From a checkpoint of a small image classifier.
Model: 40-pixel images, arch gmlp, norm rmsnorm, patch size [4, 4], layers 12, width 512.
Rows from block 8 of a small image classifier, named by matrix and row number. Rows with one number belong to one neuron. Each number is 128 + 32 x the weight over its row's rms, rounded and kept within 0 to 255. All counts start at 0. Numbers have three digits each.
After each neuron's rows are labels from the 100 images, of 14976, where the neuron reaches its largest size: "responds to" is what is common among them. Only what is clearly more common there than usual is listed. The data: histories of elementary cellular automata, time running down.
# u: gMLP up (value half) (model.blocks.8.mixer.u.weight, 512x512), inputs 416-467
# v: gMLP up (gate half) (model.blocks.8.mixer.v.weight, 512x512), inputs 416-467
# out: gMLP down (model.blocks.8.mixer.out.weight, 512x512, transposed), outputs 416-467

u.195:158150140120141137154134134137140180117122123158207174119050072062120061119157134151114121143099095112119172136066129114130173124133110165148101136092114135
v.195:073104107117140121104126066145131088127073108124130145156113173144127099125115084093122120147105153160134098098116190152127129095129176064100168181117121119
out.195:073141133077167132110096054100111087191168126141157152168122104147120076111154137119086115151167119153110166160128098088108041141117101089127108134104109140
responds to: 111 turns on

u.260:144142093179078162075140090162169224117109150165139150104095175077039119175118112115153119095156179181133106160099137219153117150078137134136149127135186153
v.260:100168143077069089171119134133063201063133173096129145110087109100036193071149113072141129129144124121124122125149168154169141153141124112141085110065112116
out.260:143174114136117134165114086134155126075093196104088137158134073134166153080090097190142147099164091157122111131087105124192145182151099141137122087094129105
responds to: 001 turns on

u.135:174153129169122092115125078143098102095093170109104129137146162152127110084114155101140207140164132172079089174134117131142082099152106107178126121149135113
v.135:108109117083171130154142129147117166134130085122110087141118122116065114135125161090128100135139117146128142193170101166161073124147095122085093103169112137
out.135:123138113125158093121136084093132117099182110141125139105138073158140106084082154166126160160094114199104069101110057099162064147116123126109106145137133156
responds to: 110 turns on; 111 turns on

u.161:134150137138142138152134125119149120155098162125115089163078123133105073136047120030062097112120122140078136127114077102132155160140114152117151104176205109
v.161:113125122119147118121137125138136144076133123128176129116082187129119133177143104109138135132220090098166148105147150169118133078117071074163122120142155103
out.161:138116110126069098127171120130109131149119131085133202101086089107049139133152168107094112127213092094122085135121090126111134181108120101138052089067141106
responds to: 010 turns on; 000 turns on

u.453:104117113143117087104126155065077057166112118082128144147123120177106109134174203153148157123124146193099094168094161098142169142160123110140171125105143133
v.453:135174146101160110146125157124145116215133123158145126134223131083104140156146146132069087119162116137095118171095091102173105135104162131082016120127128109
out.453:113111136141130071160121120111202162094116070123101194129098169140130142045099131106119194074148175227110149116124146144130137135111102121129178129185156141
responds to: 011 turns on; 110 turns on

u.503:144053084139153143115042161134141102186101114079131128114098101095111121143105165136108153062137143156178142107129159169181148139112055122102090165115085159
v.503:154136141104135137111070119123152144067162139151138181077091182160159108066219158116141144121149055087181158108106120119088092127152141107105110097117156149
out.503:187168133163138110122124183164166152163091131187117085192127085115123138116159162135098131169194118075160104111078128090094153158137136096194104092132125153
responds to: 101 turns on; 010 turns on; 001 turns on

u.56:127137164143146101154167128105150134181121105116089091128067134194170158118121102152130136141051122122121078128135148153050157159137095106168138126088171116
v.56:173131083102095167118140125086109126143059140149103163100137136117109154054056136127131071111096119121125103125141150141121140130127152075137162172155154145
out.56:156086073100149149138142126163111146139133103169099095106190132114152120160151135137106083128114105141066103113120098168121124154155151089172174160153118097
responds to: 011 turns on; 001 turns on; 000 turns on; rule: rule 43

u.144:125160068139169146144117173148137135138103141111166102144107150135106118164095201101200094111126142167143163136104118139111104103139113088119100116051158156
v.144:126124140137125116106145099145097122088160118064157169123094132119087117143134128116145150139113145122129145218194110123144083127115130115187088176098051158
out.144:137128109110119174080125180107076116103188120124114090120142096094180189126134131110194107063103096129146197089108138136102143142098092078117132090076120140
responds to: large cells; 010 turns on

u.334:093123135191155119103070109119138096143146156063071089161138154158227132125139130160099173143114195150153172155128112114134173169127080095090190184148147155
v.334:066113084206107147131107113155087137142131122125131134057067108094108125090178100169118108151161128076107130074094086127110118086093142171112038145161139119
out.334:100126110132211172109147105078129129149151123170098122083125103107121139096118077124170087065127117117116139138132069115163150102120143138176113096143188085
responds to: 110 turns on; 011 turns on; rule: rule 201; rule: rule 108

u.35:118071224088126102107114116142197159161167139131125160110083145128160121083104135129062083163145113168093057097125129152096147140135125089076121101133144152
v.35:112107079179151135124099192143151109155139100103107096065159112161114188117152125058147170144153124083128130078101184114125155171100116078134110118122122124
out.35:128194141112134168124176127106099124175059128108126136140133148153145152115124153172161145121133138115197080096126111104065146061191135146088036154161117171
responds to: 101 turns on; 110 turns on; 011 turns on

u.405:110173151133115205134178135079154151111167132122160104167139159137136183084110167114133180145079200111095128108138106151117148186169141102127127168188069135
v.405:102106122191165174134184179097115170168137162128142137119151103119111154115156179139140157160140134110168141116101129111085149149199107126094112084179120070
out.405:087137087115095080137103166154161092133086155137144117117110139183127146085118149148166117143077083119130111136168136119198146107104127166136077120071138102
responds to: 111 turns on

u.219:159076154086122159120137163133181102073086166174103200085051130147144061174129152165124105136051174173102158096116156138134139141109111092092115132065098167
v.219:153173160113186133068118135122126155097131125118123141096127050109108122127113166137196178149128115084133132152119070106109128073130075124171110168086162109
out.219:153138085121098152143084103144178128189142073142091146134137129139122130143106131098115139122112129132162149143100140160117104137161079116131163184136091123
responds to: 111 turns on; 000 turns on; rule: rule 145; rule: rule 131

u.18:107134124118121138119182105145126106099077146193099119127125096083087123154088137146133068118131154135094132180090112120148143117137112119199095162058122056
v.18:097195092155148121102124119121092182109059104125105138104110114147140095106121141143089103150113129144155196137082134163164205116108122152114098185132163086
out.18:135137183124191114114146116125150103161088137152166167108137173149160106165097114162144125133136154106130097255122085107113141106147155138124159176123122110
responds to: 101 turns on; 001 turns on

u.36:111096145079158155176089113124130107099121131153119111100068156163154139150147178108158090103145107093113124158192104134122097210122141105135118119154106147
v.36:085135185138127129132087077060055150112149147128150105145105135132156083139070130145108141124146120163180147139088157148091069094112138092146133135156165100
out.36:094113148094129102131179110132147133141121143158107108143176145099086123138127147112149169122127143111144157141195145149136100145145146112055157063151085176
responds to: 011 turns on; 110 turns on; 111 turns on

u.183:151092125116097066078155157130039140112094151153118100132161122146093138147141160142133109097092082141141227139104096109133141170135147135115159134086156138
v.183:154096154093169115074104089144125163140165124111168141127193192095147107084144109128083169089141115132171163106139090098148199136089130122159144176125147161
out.183:143082156081179118156085094158105125076121081143123096070100138142084143128125120173142134166200164130105084124064120207112182114189094160110106105105162085
responds to: 001 turns on; 100 turns on

u.301:140111164141127090169159137128096102123165147155111116143157083137142167133172127145120151070146159062114085166097090162158124144169157090137115106189127080
v.301:117126093176061062097097079129104184098158144074152125103151129163206148104138034124118118113082126153128106108105092137148165153124135129123155099078090127
out.301:105032087120136101036096082076078151153102167145126151154110114121118135122115137147114125165081189077131106134102100181112139119077178104123153107142100135
responds to: large cells; 001 turns on

u.257:104119149128154127103116111174092124174146096190130206137158119087156145141129175157161104202151081174099155119096163091154094150206122058131120118112092142
v.257:096092116165159126174134097116134147088146164118128134111100136114144133087164100128157127128078115068118117130120109140081178091114117189133116134141168106
out.257:151161130152090112124098146102094116154136122108116186127135137170101171126089103177096141156132113123132129103120096125154160115118131117140102185111142150
responds to: 000 turns on; 010 turns on

u.87:168094104105097147166152118069136166132184118177145148101137137142112068161178089127095122106158120137134158093160115142114169183137107106155120118146143132
v.87:146092115139104156134057180098128090176043052156135152128114067155124162154179126164171148129075169069057228154138126126099092104086101118147148144144143100
out.87:073110062241112113107129086108103072102118137138072093195103151113096144159145200120136086054173137137149062102101157105082186051171106127136126141140168153
responds to: 001 turns on

u.403:118114185185076122152128128122143079114189097146097126084185118104117159122130100116190161188133128120164137072090084149151086096150128100151080129131105150
v.403:135137146122203106105115151127065128097108113177111116086136149053108173085105086081136116118099130090183106141211134143189067141088078174164173077104133189
out.403:122167159173123092148154099111171173086122123112081102140128159082160140139082143130150119133133134152101136116151102129104088132113152133154112155115129120
responds to: 111 turns on; 110 turns on; 101 turns on; dense start

u.245:172100169146136116172163103133084140118115108156130137138136150127147149079134127211160123168138105138070112115148065083117122195160076110140095123079116151
v.245:107110155167113144111131134164121118163118084050071136113076108086145150090156103075151134195131147113096096084170136078134178124115124163165105101085145098
out.245:084085127109153178176082168091147114117081152125122170142086145163145180175136145162109122123082141151121139173109115191119126128141191154124165149118111185
responds to: 011 turns on; 110 turns on; 111 turns on; rule: rule 200

u.478:149097099140151112133106045128089158106124123090131132129092138142135118142219137115139109099147115143095186136134074186138148132120131136121109173127174091
v.478:170163134221135109139127140107096153142164139145078186154122101099130094117138125129144097215204134157125184133172176148154188152139105154196113151166137148
out.478:126148126096138075079140112148115061140169191111101143091166124148108147104150120171133102114079160060185111138124098100072124101141114121124117114105125170
responds to: 101 turns on; 001 turns on; 100 turns on

u.76:088110145136105205148120132147106156111118117114147089131017130188131107173176152123115140117116061111131123194101165202118101117131107118140186196128127186
v.76:094126106164100098103174131153132142122095122131140063149110132145101142144117117035125115097031064099125083134057095142188156106149067159112123133109176123
out.76:137132140191100126075136165104125151140108173100073184142136129145199124155128168208126137123126130152157153135130120130070049141135094111136098138123115112
responds to: large cells; 000 turns on; 110 turns on

u.138:148169148114197145162097139114117067163065141113124104159124100152154166113074103127115070137088178077183150141151171103143177124211141133162173162176150126
v.138:145093157131161111104149075111122128112095124133104097141110170119143146124197097120169121100140059105148070173112123149131163071116114089159159094164181191
out.138:097121096159127152103127165122184149102106152109137174106059116062117130145148137157159186113113117132085144154134132135116074126081141151143210144174179167
responds to: 011 turns on; 111 turns on; 101 turns on; 100 turns on

u.124:168109163159104084050193133145145123142142097070089122096201092097093113160106142113109127156103157176125134106102100094168083163101135135123170068130177153
v.124:174115160181122168156072125111119141186148110116109125188100037144054133107113127111123159088156133123096152192135132166134087088156158120086143142133180123
out.124:123095090108094151110126110176138110127085116124096148183065134145127156117145117066159147072157158138165102123114113124067095110152071114234147172114150177
responds to: rule: rule 131

u.0:128151127098076136136135061131129127101192112080150136124140184182119175076127175128167131111105130091140159155124135113157088142114146114160189115061138103
v.0:113110107162153095112188164147165089148123147056161134112107116072130101126105152094081177169140194127109095154151148086112113139106117109139067104194107164
out.0:102126096126103063094085133107130189156167146181107161134128113115157168156085115152121153112095185127112073110150100045118142130118118130120153146165153135
responds to: 100 turns on

u.470:084131132116048138165143112180132032107099075107082141160158234069120077100078160145095097110112143119114121094153083141101089105116102170159076143167123154
v.470:111138162134179151153158157126108107108098126113105139109099156132157116093131124161167107097141108103158118121135102190096133069135134128149116160190135111
out.470:142168177137185144130147131134220149139097159163073077121098110164221131147085120086113149110155130100083081083146130109151092112140190136055142138194142077
responds to: large cells; 111 turns on; 110 turns on; 101 turns on

u.30:160137164107198228093152079173127120126163148089103096099139113144118105080147106182067146109163137131124069164160093090132125107117102140105125129128123198
v.30:098168156172150111150139163147147104159114111106149174043130143142154141112098143116115124167138149128104111109136181129211119083140122126159084129118149132
out.30:178137120080110142131144169165166184115115141174076111128125133109147106159059204181105123125093115103190112091142103130120128187138153123121141129149131135
responds to: 001 turns on

u.465:125109187104171117111169178108124137096144110121073097140150089173163110138097126118111108148151117099118141157090092090153119140119090116182149153150130065
v.465:158122152156150090178166166108087107108094130071039141122071158117162118135079099107151123170127154078172132222105140128102130127107077133151081119181091108
out.465:160119111110078140130145093094107130159086174132143134160120129084123091188182194136152163109144146128120169142123108089149124123085095088097124133109151197
responds to: 001 turns on; 011 turns on

u.461:155111113152074142099146108131161094163177117097150118107137092117078110141154184123149085133129137157121070166131098159130147154188221121129117140091143178
v.461:228132120163128116105117138121139153170128138173141127099102112090111141159120174079094156075143114080116109121071152078086106139116157179071112101109094135
out.461:067153100168073160153065164103168147144097119118119047141120136109114102146083167092120112112092164091053171099063099156135155118055160113111135127086095108
responds to: 111 turns on; 110 turns on; 001 turns on

u.374:089128093179121163139148114159096138127183110105148131125140114099130143078162070096125072107122135086170130049181145096117118067116157153134061128126099093
v.374:134112093137159150187137112107191154121112153104153089177143126166134154115157146108157107142179131108130113079133089112093148064110102151065141092102085123
out.374:105155095200141154163119163144178158114143183177130106133165152153172187097186106191134154178134076137125126134117144128098111134133104103139164167149120150
responds to: 001 turns on; 000 turns on; 100 turns on; large cells

u.116:150140107134093125122101082126149166191122129171092141125131139173178134077159150156103202204104153125127182160097114134115140191109178118099137092137115091
v.116:165186064213157134136155103145105144173115103065106131159122144125176135103115115146148156071085144162173162139149199171142169194105131155085172143129127066
out.116:103142172129110159146101125095155167170129138095170118143142132219135198080121135144120066114128124062166126196119156142180142105066131083168131136156116168
responds to: 001 turns on

u.488:152157103149136165146128126069120138171095150125153110167167076106117150166093184131155127090107153141134100152117128142140131118128110105111127078126095137
v.488:173120115120157103136122120159192147155133098131102139128115127066126167172121102079140096118119078111104054132126155108100150198119198155072158094097114097
out.488:100112124094139110105150204110079086111070168155134131119219147076202128141192115112106188072083187127112143101150118110140125119079104115115138081097173139
responds to: 111 turns on; large cells; 001 turns on

u.83:133112105168117090160156156126163117094115115161134147165111141170163082155066149081114163070105138145101135058111095124121184189136092171145141175159093148
v.83:172109140131115161227133157092121141143118140157129129117089141130136117168113100132116178078123117104122133116122129122179108138127120169174175110095157118
out.83:129119087122172105063122074076102116098129143115153188123167139099107090070148097133163093169128058113125073074071108143190123127150111125109183117130158214
responds to: 111 turns on; 000 turns on

u.330:139110136092180152110077116091098130097192159134163099098128126152169145095128116170156172127159166132172128132106131141134104195118137147140099110137152229
v.330:113137173168123141099169119099115151101155090118057147098150130072160118207158076133126179137105183110097116132070156156163127193099136147124107065139144114
out.330:180158110126185125104138074118147134145094173152108100134107167148063158164114115119078102100124121121175156130114160101065070083103171132130156080160122151
responds to: 011 turns on; 110 turns on; 010 turns on

u.315:127111120152099058085119186133168108150151125151114184109187177086152144145152143114110128094101207071212130098144125127104132112158092117099175136114131178
v.315:170156113140059127093119154127129111089159094163125123162120126110092133092117148117155133113054141138122116242106137181137139115096120129148155145161103182
out.315:135092151167144091083105159158072160123138160084103111182172151148147129082134171155141156138147131119133148142135162132163143126173088129118065107131094168
responds to: 000 turns on

u.27:133090093171182075127167120119121221076118096123113100127105066130094131161122116166165155150124121062148139153160123050138091123135139138078129092158146148
v.27:114138132142139184120077142138181117153118195173151146113153108106156084086099147120143137168136117080132071118150129129102178102139149149144127150165119113
out.27:105149109143129105100178093159126134140138165142118116155123172139103141134120165125193140131082162128109088124127108174098160160095184115058162132159150169
responds to: 001 turns on

u.320:137164133089129147122145059128129111147146156133157149130116087106167124137143195126176104081113127101123112159151116164133189080152108094141100092067175121
v.320:121099166133109079117097212141050078104127106128120133164142109196079113077142133166136141142159081128116114115114077130176130164127057162139157084147140140
out.320:126099093149109167129137040129094148126161147081140049130122098099171186153098116154111208194133123122149122069083100099144102115131083092150109099126100118
responds to: 111 turns on; dense start; large cells

u.352:161118120144182181154182152131074141127143136141120072171108134140106178124163115161155135138170147147160108153119054051140111159148144144144132131168085144
v.352:155156132147099133110135151155111105181096113068197092166092122093131133133128153097092148089094132154149148119183110178157162122121164113109169155096173078
out.352:189143085130121125089082160105113154122171149095089130146142110166058095060169143147205135118162095079116097134127208125104161132143142108115156198135125098
responds to: rule: rule 103

u.39:104084214152057169157135149116080144152089115137175127165160106115111120184119139094058120152133082098200105144165076138121147115125096121103140099092151172
v.39:122179106141138112191158129140148170155113115113113156174148151145164138088135078136121148150099188123172135116130138122065146168095098103151135115170152142
out.39:105160149111149127161104124096093140086192107131104130087081137149145147167086073109154113082133095118153098113118102086152083129107106171125075126142077075
responds to: 100 turns on; sparse start

u.158:105146172130073107180128087156193144148101136117092077170130111178107070157164171121081087174151059095153124054168150124090089145123146156081161050184180136
v.158:110153129119136155124128118116186139128102102146046126139074148203117068188099129144096066151161110130184089158112124132124133095081135140089125080114121139
out.158:117107138120109145130144117146179133090173156109136183128203164155145154145195131200189103133160143119092095132130134159098127107127152125160100093140094131
responds to: 011 turns on; 100 turns on; 010 turns on; 000 turns on

u.8:083120124171143125090135078136135213064119074120153108096130133114155160117139113140106181136150129156156091147174170111113119121108197123055128111142145079
v.8:049109152148123131098152111146133114117128091074135157140098171177082140119158118143102154092108126161149087091103097124171102068158170062120133132097149088
out.8:128083172177137101137085106090171139128133149172163119137081079178151126130048079094110136123172138134107121103174126106134146166143185103126121081133120136
responds to: 101 turns on; 011 turns on

u.112:199061169089124123098082185149103141139160103125103100130142127090108174182127103121086151185121112124160142127113065156146167145146126128168098151150105138
v.112:116127136149079111104058093132129109138141178139141121138092128143132164131122156119130149071166091159142122176061135078129148058086157180069134074134119121
out.112:119107107147139161102123138139152147102184096095132085103138152149108148097144134110140143112156155128115149190136098133146097090068105149144160095187140058
responds to: large cells

u.387:142153114170149143102145142063083124123132121079082145070085159116123109114082110093173106157096110135084152142103045156109163110128099142122115181149109101
v.387:163079095134141121165115152160146160138105068081154115100077117100131147120081117093115129146198123121167127078085145083206111083167142099137104154078201173
out.387:163169165163142143183133117110105096119095150113120141162109110121083121119115115113132097117086134136196101127179154092159205132162143095136131076214160153
responds to: 010 turns on; 110 turns on; 011 turns on

u.462:153116135179129110139199126176179155066163188126129100139174168216130122100113161102166132144139177148097127096140152138125141096098152139054178114134165144
v.462:095147120119098114155135126121120098094173091106129124098129086162151092107121152121187091137126067122129130183155086137118136110125105087089136077118120125
out.462:159080186076133139145167173154124125129108143089118134108120162137115112137182114152112158174115114101150118120114121139127076155157126181143148145082127129
responds to: 000 turns on; large cells; 001 turns on

u.45:147126144149115181091108150112088138137096135085102108122121162029159109090094100160155112113176170052140123132138127117171143142081152103112143135154126112
v.45:188089167162123153156088120091121195139054143117147096138124141119124135152122135096133120105131097108080158108186141115116088089125130145097134139174073027
out.45:157118125140144086134120156120199119108131128154134109160134154096161150159118162142098143153151097110064104149171095121141079127084123185116095155165117153
responds to: 110 turns on; 011 turns on; 111 turns on

u.487:110145137093084169095145115162152137139162104125157165157203091125088181114110128161127136137194160130091159204176062128168104118086093168058013178170197140
v.487:106126149144150121089091137108137135124163110093160136066103123180090140167169082071072133156092202134123094134147159148129155167147148140155098106132029098
out.487:149176146167160102148092126113137141142143194129082120182166142169107133104055050141123104124124135099178116172125200131142131100085106117145095099116106147
responds to: large cells; 110 turns on; 010 turns on; 011 turns on

u.82:056093147114134135097145104053160114099143153166199114155137154113127101070094075083133134090141096173106075144135102181109120134149069133123090146138104091
v.82:140151188096130086117091097161116120102143128137159072121148117135159192117150099132144173119150138051100119137123115113167157089134174146124147095155105118
out.82:102096075062156103072108160147064102117078141129156136159113123084162138125212126106132076115148080119137049096129130081116140088144109072114096183076169131
responds to: 010 turns on

u.90:109103079100179148150080110149060161182101118079125089101106148065098128092114101107119086180132091113090109180201056161162126091101141152167110118118129075
v.90:118105199123132145159131121155204136114108113085139104121121102051121144094130165119145131119129106137134095141098166109105098163135172124132169125127132090
out.90:147123059143168116151132098210132153132107155119129117134182139119121166108147143135075106095149135147140190144094146108163147115091130118161079149107127199
responds to: 011 turns on; 111 turns on; 100 turns on

u.402:127128084107113126082144078222147164096125135115145140122140099122099113139159145185146138129136107093184176167109173121120125123151110144121123125148089147
v.402:090140117131085126065160171193113111124102121089155139050176099113118133146097096080092097134110076153109123177148150145126116155159102090100109097133126105
out.402:087078083119152167175158136119158127117183094136088123160096175109145122136103055226128106083101158113135171134162179099119145082146152142142095037155117097
responds to: 110 turns on; 011 turns on

u.384:140094110124118092137130119172120122138141149125136142168190106114160158130182178184060122176116122166111158121145131137192157120161141109168153149130088142
v.384:098124129103187150117120109117159143104176147142106196150128108116120099158153139134118183128125119139165181135176161124155129127135083137153148133092130146
out.384:103114152133161157179138114174193123103190153153132099122169115173127088061081135191145151150070153109118117111168104120124109136080177113134125124120112153
responds to: large cells

u.238:072136144162098128136057151153102130148082110167192159170144089117088140147164158063147179114134139132092177139096148113198174185105108075096104113119114136
v.238:128139132160126081124172071045100179136104143155185158103080159149097105187125125124119151074118086177023148085065119135145126168117156112136167123102115135
out.238:174143094148150081127174170134086120188094128109125172149171095076134115104112086146126204107140109133153185149105075157098132129135177121139087170157115096
responds to: 101 turns on; 111 turns on; 001 turns on; 010 turns on

u.24:101165095098156191079146082119107063123128119157070152178121111140105171141115091176178185158113173084096145130168139131136132133106128130086155154137140072
v.24:149166130123095065138191115111131133044126124195085168118114150102146131157078089134143155154109129112213108140118207218097138128134134101133129157098174116
out.24:075141165108127130158120118146190133140121128163128188096151094129192165173115134113149146178133148152094129119093089167104172133185176104065103126098169143
responds to: 101 turns on

u.162:081117112151121123175123092078154131134112175138118086173124107181137117084097143123182131115124141072160111084147208156103089072183157155180139108148131165
v.162:119086089152167066109166127162159143135147117116084073094086106170112111098157136115165149077092052160100063164177154120123127108118160102123089108174113136
out.162:133091104111152087108100148084110104133093106161155170112136093122113120126098149137111148151114111137060163157114085081174116199083114165134146153059095064
responds to: large cells; 010 turns on

u.373:129145118116121156144097112135057131047106109101143173132095081119161104143144129122158161136129111132132156060168156117152123102137144118187159145145143156
v.373:055156094133169136096125119132113126118157150142093161103144142184149104108163084111113119124148125143105185164102133062174033152147148163141128076140123096
out.373:141125120140084103042139084156154106131123124139123128100147145102129150167132103089090141103158067133160115130141165085134138150142154090160130141154041096
responds to: 100 turns on; 101 turns on; 001 turns on; 010 turns on

u.265:169134120170102085149109117118108124163058166123167120094132070161147155151085090121117157078165179082105134164138089065100145119147155140119119136094153072
v.265:136134107114145075160158165161156127104123131118168168168131160078119196184156088155081119069111148153152053133103135133136191111092114063127071140142143114
out.265:113154130129106099123133152122173097157081167171158093136109141130122119151082105118087075122118097213116119103107117097129122118111122068142114119103078137
responds to: 010 turns on

u.304:177149076167182141113107126128158155111111115175128099098105149169116124143129086158159118108125149136116145116120090122125161189150169158163133110143138092
v.304:101138168094170112141099119099108131145164127076114084181128138137143128194213108113125136114121111127133166145164093136138081093153109184141108070182114106
out.304:151147100072216100140132163149108137169118178151113105147118160106081103129095169099162116124171134134168130088117118138053110140104191136109141107150086144
responds to: 111 turns on; 011 turns on; 100 turns on; 010 turns on

u.351:131147156145212122171106116088066118125119128171167158091113082138120142160115134072127113084215068099156139098111084181120148159128101186189132142153182113
v.351:078124126093189151149141115140165108132116102151099175114137191146152203116106143188167121052103131095166123145130074100204083184136075116131149097161102098
out.351:143074119136095128117148136120107112114106107141127098081179166148177120127133102175140143106135112092095153070062127189073106161147121076091156099143137163
responds to: 111 turns on; 110 turns on; 011 turns on; 010 turns on

u.12:182090094139124104079147136185100075137129145163108126138133124078088207108159191150160105097186072098114155174146122157075170181142159171193082093089083063
v.12:141154125093114118104153130187184105076116122168148127127123141090092085134161128155134186125142095133085168119082166129107144147137192118161078112144096141
out.12:116086138163140133087084172081165144094134119090083108187118127133148082133170086118126106111150095134154191103251108115156075118133175077220125108153128151
responds to: 011 turns on; 110 turns on; 111 turns on

u.383:104075163122058164114152145137096087135120150083157097111117098121148150159114168100158130159117172125056178114143050060068156135103159157156115094142094146
v.383:176136140109104113111085193136171126093105126107105100120065123122162090109139113154068128155185119139106100156176067113099149104113133115112093130195096139
out.383:134097082133159176138131098134171086134091085117166151150110095162163068124124143075091089138120103182087163110124136118127088123180122079110152163075169121
responds to: 011 turns on; 001 turns on; rule: rule 74